config.toml
time_shift_ms = 50
spec_augment = false
output_stride = 2
layers = 8
width = 192
positions = "rope"
init = "torch_default"
adamw_lr_other_params = 0.0014
weight_decay = 0.02
Rows from block 4 of a small audio frame classifier, named by matrix and row number. Rows with one number belong to one neuron. Each number is 500 + 40 x the weight over its row's rms, rounded and kept within 0 to 999. All counts start at 0. Numbers have three digits each.
After each neuron's rows are labels from the 100 clips, of 14976, where the neuron reaches its largest size: "responds to" is what is common among them; "lies over" is the class under the peak. Only what is clearly more common there than usual is listed. The data: tunes sung on syllables by a formant synthesiser.
# gate: first MLP gate (model.blocks.4.ff1.gate.weight, 512x192), inputs 0-191
# fc1: first MLP up (model.blocks.4.ff1.fc1.weight, 512x192), inputs 0-191
# fc2: first MLP down (model.blocks.4.ff1.fc2.weight, 192x512, transposed), outputs 0-191

gate.316:539488476423512491497487495464558502540452496558475522435488539504493541554541530482471532462508547499504472528546462560516462544491551476514513444508596481534523493470520489477470468451489502486484520531467611528508476496467504516503451514454488542381568469525553475543482577514513534469503557408546568427526486465432477471471459440485534476431514526557477490443478572493504450548520521552541471520475488459468601501464447469441538430497514493449568559541504574501479494432498494525515494431473567565481456469572508525508511520525462490486557513445517407478506502503511431520
fc1.316:494485524521491428515431495466500431535534463509501466546524491512542591489497532505528487498472486495517578455538485504549519467524478489494496515547430505496510546567519482476543533528531484558531455470573408474500534477511543533484515488532539498557394423475439572511486444499532524504498464549452477532538538543531577473479519543470436446514498515470416485487505474525513551464499533499488492539554550461524440538549499519495435549471506519534426465521410418490452504522512503406497412540472463481439500570529473534574530563431506483498512484425442587529498541498517465439
fc2.316:444536504526509528464464451527523508512434455459536465456457447514479538490551515507498539469504558526527589494567528498503474480518542473509532504462457538485480476423520495526519456534526527515506543526424529448536518517500483604480470489461412489422384529534510470508489497559523525538507484438552528522582568550516546637501493497488391537542460556493476513468477451552526536453502550539502504545521522543511529527511511508482536537538481521513495508450513540520480506528497494521452529589501457404522490526416528470512498513471542507458475402561497537466507445432469516428
responds to: vowel: /ɑ/; white noise
lies over: /ɑ/

gate.289:475482581487486548492481465472488517481502483515491468489501500536496426546495473499488506467561525497520512369531535504524452456593458501507563612497545526440502434552480507520468505462507549475456525521541532463497466386421493531501565466501507550467494534547513461475442511455514488570456486500557504541473550515443465474430525476485494450527443481484510464486519523466475427518484544443446509560499500484511558479501477505481493554520549556545475550432440556596498513536515552561457502535493524502555461472536478489520460511517422506511431448445460445592505546486567456506
fc1.289:533463440466499517545511577501502435523511439449469495536480534486578524511519478452487420523495515416509420477529519485557548531538517485493511440460414536530481515418526551470577532500525589476466522461528502503534482609522490505429537502462545493525540515501518563602501548477505478454521507506424433470530425508527482555535478488467484457485507473507476505484457466527504427515541516519542465535552499471552548538481424503539438511469474522486546420497543460477496466490513510420474531500487502474481509513532484558503501493472543456536496559533525476526581511462419535631
fc2.289:537487541516462483544495507494512461501497469469484536530461540554475464413490512507421464462509463469518508546439493527477527445604524473510532543470536525555475503546493474500507532536494514504548460591503575510460489549463498502556528510491477441477438505420514493523505431424435494483520488496536562493498487480508536597468534554456494536463544504502583536558500494527517563517601462533484488514513552510533520500454598519587438497540468474524443581460530484480611554508442489522501534451517549484468570495592498526490502503592502491530494483505558561484576496498492522549
responds to: vowel: /e/
lies over: /e/

gate.178:502521482631496449526493464494573531465517505518479451520457486537515477577500565458537490450501505530531448512435570442493553464542505523440427499562498507516512456472616561483451497566489532557499510488541504476500500500506528544508524461523496508415485484529579466509478499563398513547515505488530480537456535593506470525417434545417511539471473479440514523431514496455557422467493490508539492571520503511515455461467458511455530489461513516458438472495468445471463542458562441513543508525498521480546548490557425545514534528473436471512478552518485537535485488519515431488
fc1.178:417490556394472498438493458500457490510503513449530607485523497472501534471469525551487501500497456469475549479554506459521480517535454522574486492488558498493487490530434431491563482482438556511523482526496526539467556501534488463482432551542425466563509493499524538466517569558529500451424603539547512478524553514471556450534535472522480419507545497507530513556473498454472424467534534454532531431536523511487521598519583531493512504481481568513533485507540470524477443465487495527561445486389523571412466418435527532464480501484517523530509509517521471452483494484515491492
fc2.178:503558491473431489499495452589497552423527547573521458478460490500504509546470478486533498495534436545559539513521510500522467504491504515494470483540472495523522516495465484497488492438511517351556543445502485470498517527506561472487522453498505458501543446463554508526547473473514553475580446517476552534496531462571525488474482537443514555461548505510442455502477581518498465529510430428521481452504500476462535452486451499468619523485433511523509446438463466491462546527450535441554557467471484426460419418462473483502445484460480530443503616524514450472524518515548535472
responds to: vowel: /ɑ/; child-like voice
lies over: /ɑ/

gate.241:496492480472490483479545495478497443525530524454459434508494514459580495443513486542462467518529502512519494440507523496429409546462590472556495493570489560515499517510514451488454439487527501506475547528485506537493475446466536558465512509480605548559484481484518480557480543593568488540440500489457499449540550496440500571577518525535536503461525564473553437484565469542495505485481488489488490478480473462494375499451498540488564557541446424512517513548539453470466441558499444503498433464542503450514555536436540526541552569487391492495507479459499540498500499544501563497
fc1.241:494479468501519453544563528445528532563487537480511467500522438489476492462474490511461415559486548543546474538584555508580521560480506524484514506516543490519568432495467516438451537557483552610463539424462434512496470483464481546482448531465480519499556533525430542552485519448566540564487495467502547541487498462468446477505421514547480452438449522505456513455506493559424491466541391480466460481506514473537502481477422478433512548510502546528526510493542537525522513454491597442486491554525526573535494527464491510518450534516528494458444530448520502438461478542561542509
fc2.241:556528547474476556485512478507467514523501545515423534491471461519440492484532453472466473436496491443538502543582551535448448502435479509531516492542473495512545477461490502502488491508407502480422470568471476575468499500489510559565450501540478515468419506570471526473477517449465520507542388503501543447510530501512513466486480417550510478487467487474548506490576521528498510485457493490477433556529504463507517527498578457534490549520467499454412463520505528514472469554514458533560572524456551428475491447589502474436529609532499602453438508480538433492448473514502438489
responds to: vowel: /i/
lies over: silence

gate.262:511475528492562550505451490482522527506496494493527486505550559534553450505517458565468488534546431486519447408563508539535423473487472526463486515532466510526450511496531525418522469424483532436527478480555477452473466519514459547441554491510523537461505481461483490537504491591547489458424507453486463425540511503413466552508607534559472479490465475491542527485565538484502529506511505536485522519504451451630519463546505533501480535399518522485446530449477534450471496497485555483511493532422522515451480560564494540513485537558403448487473558486498566507477525436559460493
fc1.262:527492570480494506430405527510472576483570484466449469536534534578526565486489444455484557511465519492566520524543477497494589455540466450499462505455426491544422475517555482514444539501520417448486476554496445503443509457502485506465519473452457469524517523499481482491523578475494529561542489568508507519463481554475506489469408511510508524495515494556425560509493442484438512472475492495537448501461503509520497461500553561415515394519503489504457488535467496538532507489410465490549529518502442455502499550481465452535612509521489527484520451554481540494439526494529589572
fc2.262:487488445541482542515498449501458527541506556493479479520480516493511514493455501447409465553511511555468484529526436471456518560518487444424474535534510506439432496431381479530539495537431496445507543394489510504484478440496444477449549498480417536488508508474530497487463486515493506555427579461508512563509553503478506480533531489539476478499513523553487541520472553499462482437527466553506501471457537486612503514486488512559480483484489415552551505514559510532486539529555540534427452533468398538564559470388464507534475485500488520509469491546513511581542501470509451430
responds to: vowel: /ɑ/
lies over: silence

gate.21:498499498474588466520535472493567467523509533408480482497488599476555496473530445493461459543517536529497418519532512484561536487519518567512536498522466496591519500524530541502539443513540529541414497480471454493484507521494498438520533591476463546541450501524561465484515479516519461440502504510505516460507442482476468525493525501472424491579537538456522478547585417476477505492478512481591412492468500507493477534520617507435459513545458445448550473537537455524546533438513514467485529461434536462474498450531420484479511535463425467553545503523511560531453573468460450520
fc1.21:498523437504543540517493484515534495562533459552465599496626435504506533457415528503500461431479501462514501516535461514518478505479484558444455411448558515445542558440476445527472508517564562549500553464482487451560429514553470538435474481558516477463488491595498529461450500495517588520448558463497533473507524424501530476519462513421504495520499488507545515485495531503435521506477504518478452450462496525497485446420499471436468557500478568468493522553446561533439496481486511451465465568505459453552455576534571493518569531495485497477517527460485493444517480526506503526
fc2.21:536491563474495482487509461534584503523503503484463490462527510509477470363519514550471458486509477476435532477532574492488457513507451563490488449530421471485545507464445509520405477531527463526474469557513479537445481492465502504550541529505518450517516561533509523444497479470482452447507364483485476472456483491523488484517484448491542473449480498454514477409486404488468464493478585460479524539454467554521483534477522558503485420529462468442417453512402496486504469558510549493448522470466450443504481439442477535469498529490435520483421490507520453532443536549517414523
responds to: vowel: /ɑ/; muffled (low-pass)
lies over: /ɑ/

gate.220:520538451523472467505484540568534538519508486538428472553477514506502514457490519533513483453520461438527497512556492475567483489400493466498414487457548490434500472484515455581541547473554483472512459552543477472480491539513521510537503497459505519528537464514531585499483507442535478442497447487441580442509592498448454491512451490413494520535470557533528438558556446514485453506509564494543461418486562475489488510534514510509429501498433556487578511448416497455522441433460452420462547550487491509531451533435478504502550484440411533471554516483528551502533487553516512532
fc1.220:476454509507418468473523483441534483520534545530459451513517585487418512469501497548520488493520485478520501486583430543478445507483561483511483492550498548531449482506504546504501503484547472506500536561496533361502545498520521474522437591431458524511501502545474585530501477490514474500562536474484463518460555469489485520472476544439507516506505419574529478511540401505410534489477567515457521448516489490534519500528569552430507512551465533488584469476428550422477415501515569526442493510507478498494530551419472434478515503487488485508510528492450521483476566493542541596
fc2.220:515554487466507447493512541546471519471451463559483531551481518552473575468487430446448528442452511508413572505475532501480523501562528547526482495445510504489465512562496445545471554444445474559437566453508537482522437456491507506448443504522494450359498474531538449472506513495501510526549446483488508506440551505449508470526558476437532503508454464451529547462418450535519511543478510502515468460467527548482467539450573415567535527544511511473474475504484438458544539519514520520435501557574465506490518524434504496468522515451482526543488573531463522525563493591569506527
responds to: vowel: /e/; child-like voice; reverberation
lies over: /e/

gate.42:497503435528490454526522498503469464497520448536522519557491476423482481529534551515526485512514436443460599503498459513518464514492471550480500498503488450497512470602495527495552535513465493466538565476494506562515531508472512557509465432551519514502487506617539558508520452463475504466544558470433556470451486533437511522438499572487486466514496465495578491397476550537463541466481441440540529500438486457466509557527474473543453509550481489603610472547456467563522524532435516475514499480503492528510473462466460517533415462468370518475551560549544530490490495482521487510
fc1.42:449592538558490555450486495468415444479458496475510493535542508519502460425489497456565516479461515484540497514509468475527488504560508574497483489479543542506541523455520492481501536525485436459492585521482558418455495487534502478495573468428536484451517405470500444496514493476564535511515437507451482503481554431545494447500531502494503486531552519437521445474527528490561501442492454514582455475541495480559478482541561367496532504491557590496491474492489541545478542488558479568480498542508477522495552471506576464448477524519503492497452430447588517548482435579523554503
fc2.42:467460469541514459490579474547594427493513476563482488446531537603464502489493479452434573549473501531492459412453508516469523517526498571488507432517507482397436449506543514560454461535566490494537470505513491510447499448466511496484502447476552454528444520542511473509371479512508468518510492502519431561461519514469469506525474490513477477480512492504504498433469485407513459454468528407441479584545508462493550504552453513487509489535508498501522555526485465438512440491507468533448520534541472473561470545546485510480429579474509429480543495497585482458566487525475492524
responds to: vowel: /i/
lies over: silence

gate.431:581511539468479548459448482480519498456480486450526502503527478454512467519481512547543539532564504460455444481493552501409592496554573470570595531473530461472527456474451524564437529539471462497558499493464498521486504538541514505510555523524565531475525503494513527486484504471491536473428463534481469530475469444426518434454495510512508504474460491478466493456559530538469560472515536468574443467472574484491490508460587452407486520428545544511436520560502482425476476488469574503507446464595529436473474519514520567560535530550421528451483425474532537521502536509513459496
fc1.431:536606491526498422464484441522471494497427515518578546477490497563456492499546511414449508473593466541466488456488449481490459538459499459600500508483509449546553494456438548504556557500477521475491498526549496450488505535503492465568474489544537485432529588537458500481496458497495483491488511496471519472505536504546481516507495494482424441571460554487460559467477447484507526507461483500590428419494477453491508486518519565506467520546501433485614475484492513481547546461512499505474511516476492551517552578531460453423446457580469489543507447444555482537516487504496477407
fc2.431:481553574508469501516451525538519446401512479613555517538463474572517504502521505542515439529435489527501467440543535479503513490511479532506497506540590513483500397506535417484521495507544457477480509599502492521487540507510430464538486523502522452462509504535546534505524525554459447508493478521456568435499478482580553533464501474505482476400456513555580514508480528516504559520503579425489481497487588551510516479495403547520468482454534514440446535554537556454521414468477503487486455499497498508524507450446574531536449488506531518576441526453455466508489492476543479470
responds to: vowel: /i/; clipping; mains hum
lies over: silence

gate.153:489528494515487442507459463476471510583456516553468501486523557490524465475537508475520538456445514447556519500611571444516515551574513507546503506508489387584513563443495599533564463472478498431509507511513553501457508492458484500497469422533511538427484490450469548438459542460457531494469515464458501499465528475487507483474496463587494446536431463437580480460428549427519492529514520466495519460564511503541514514526488499479442555509509514531458482443438470494537445590477575538531556486473473536513536486535461525522474437532430471479543566554507550518487520511533489507
fc1.153:492530501489501485523484576476445533514516538531462513494561506492491584490521486509441498483482454475457548480592491416487520532459423577500496539506467387556539546463531485507540484505478426517500524477517506504551471449463519508459501446486547475430567476503475568417457539553473528523503516504500538541444475474445481437414482555629491503558457455468574511499475567470535532528536470517458431444467471457470448503488500565529426514528474563558491501457423503524512541532500550497538546556477473473474568498495435500493494436522540491529549521575486534509489540492482477492
fc2.153:566509499471452448494506433542461504393427505506584472482478496521480524555493475518532528452466450539450570498561534548531456495457495482509461547482481497420526462468480525482459495494500492425506499544551519446433477519520539524508505448561482527513590477474539417481470559493531511506461523506508494458540531442421507438433459510560484563500444587523521465546570464533477499441501463476508569539546509535537465507509485509476468454505506473535525488490528459460465555561562468493516520444458511477540454453439483482528503400537545523526491436572484451546505604502533524459
responds to: vowel: /i/; consonant: /t/
lies over: /i/; /t/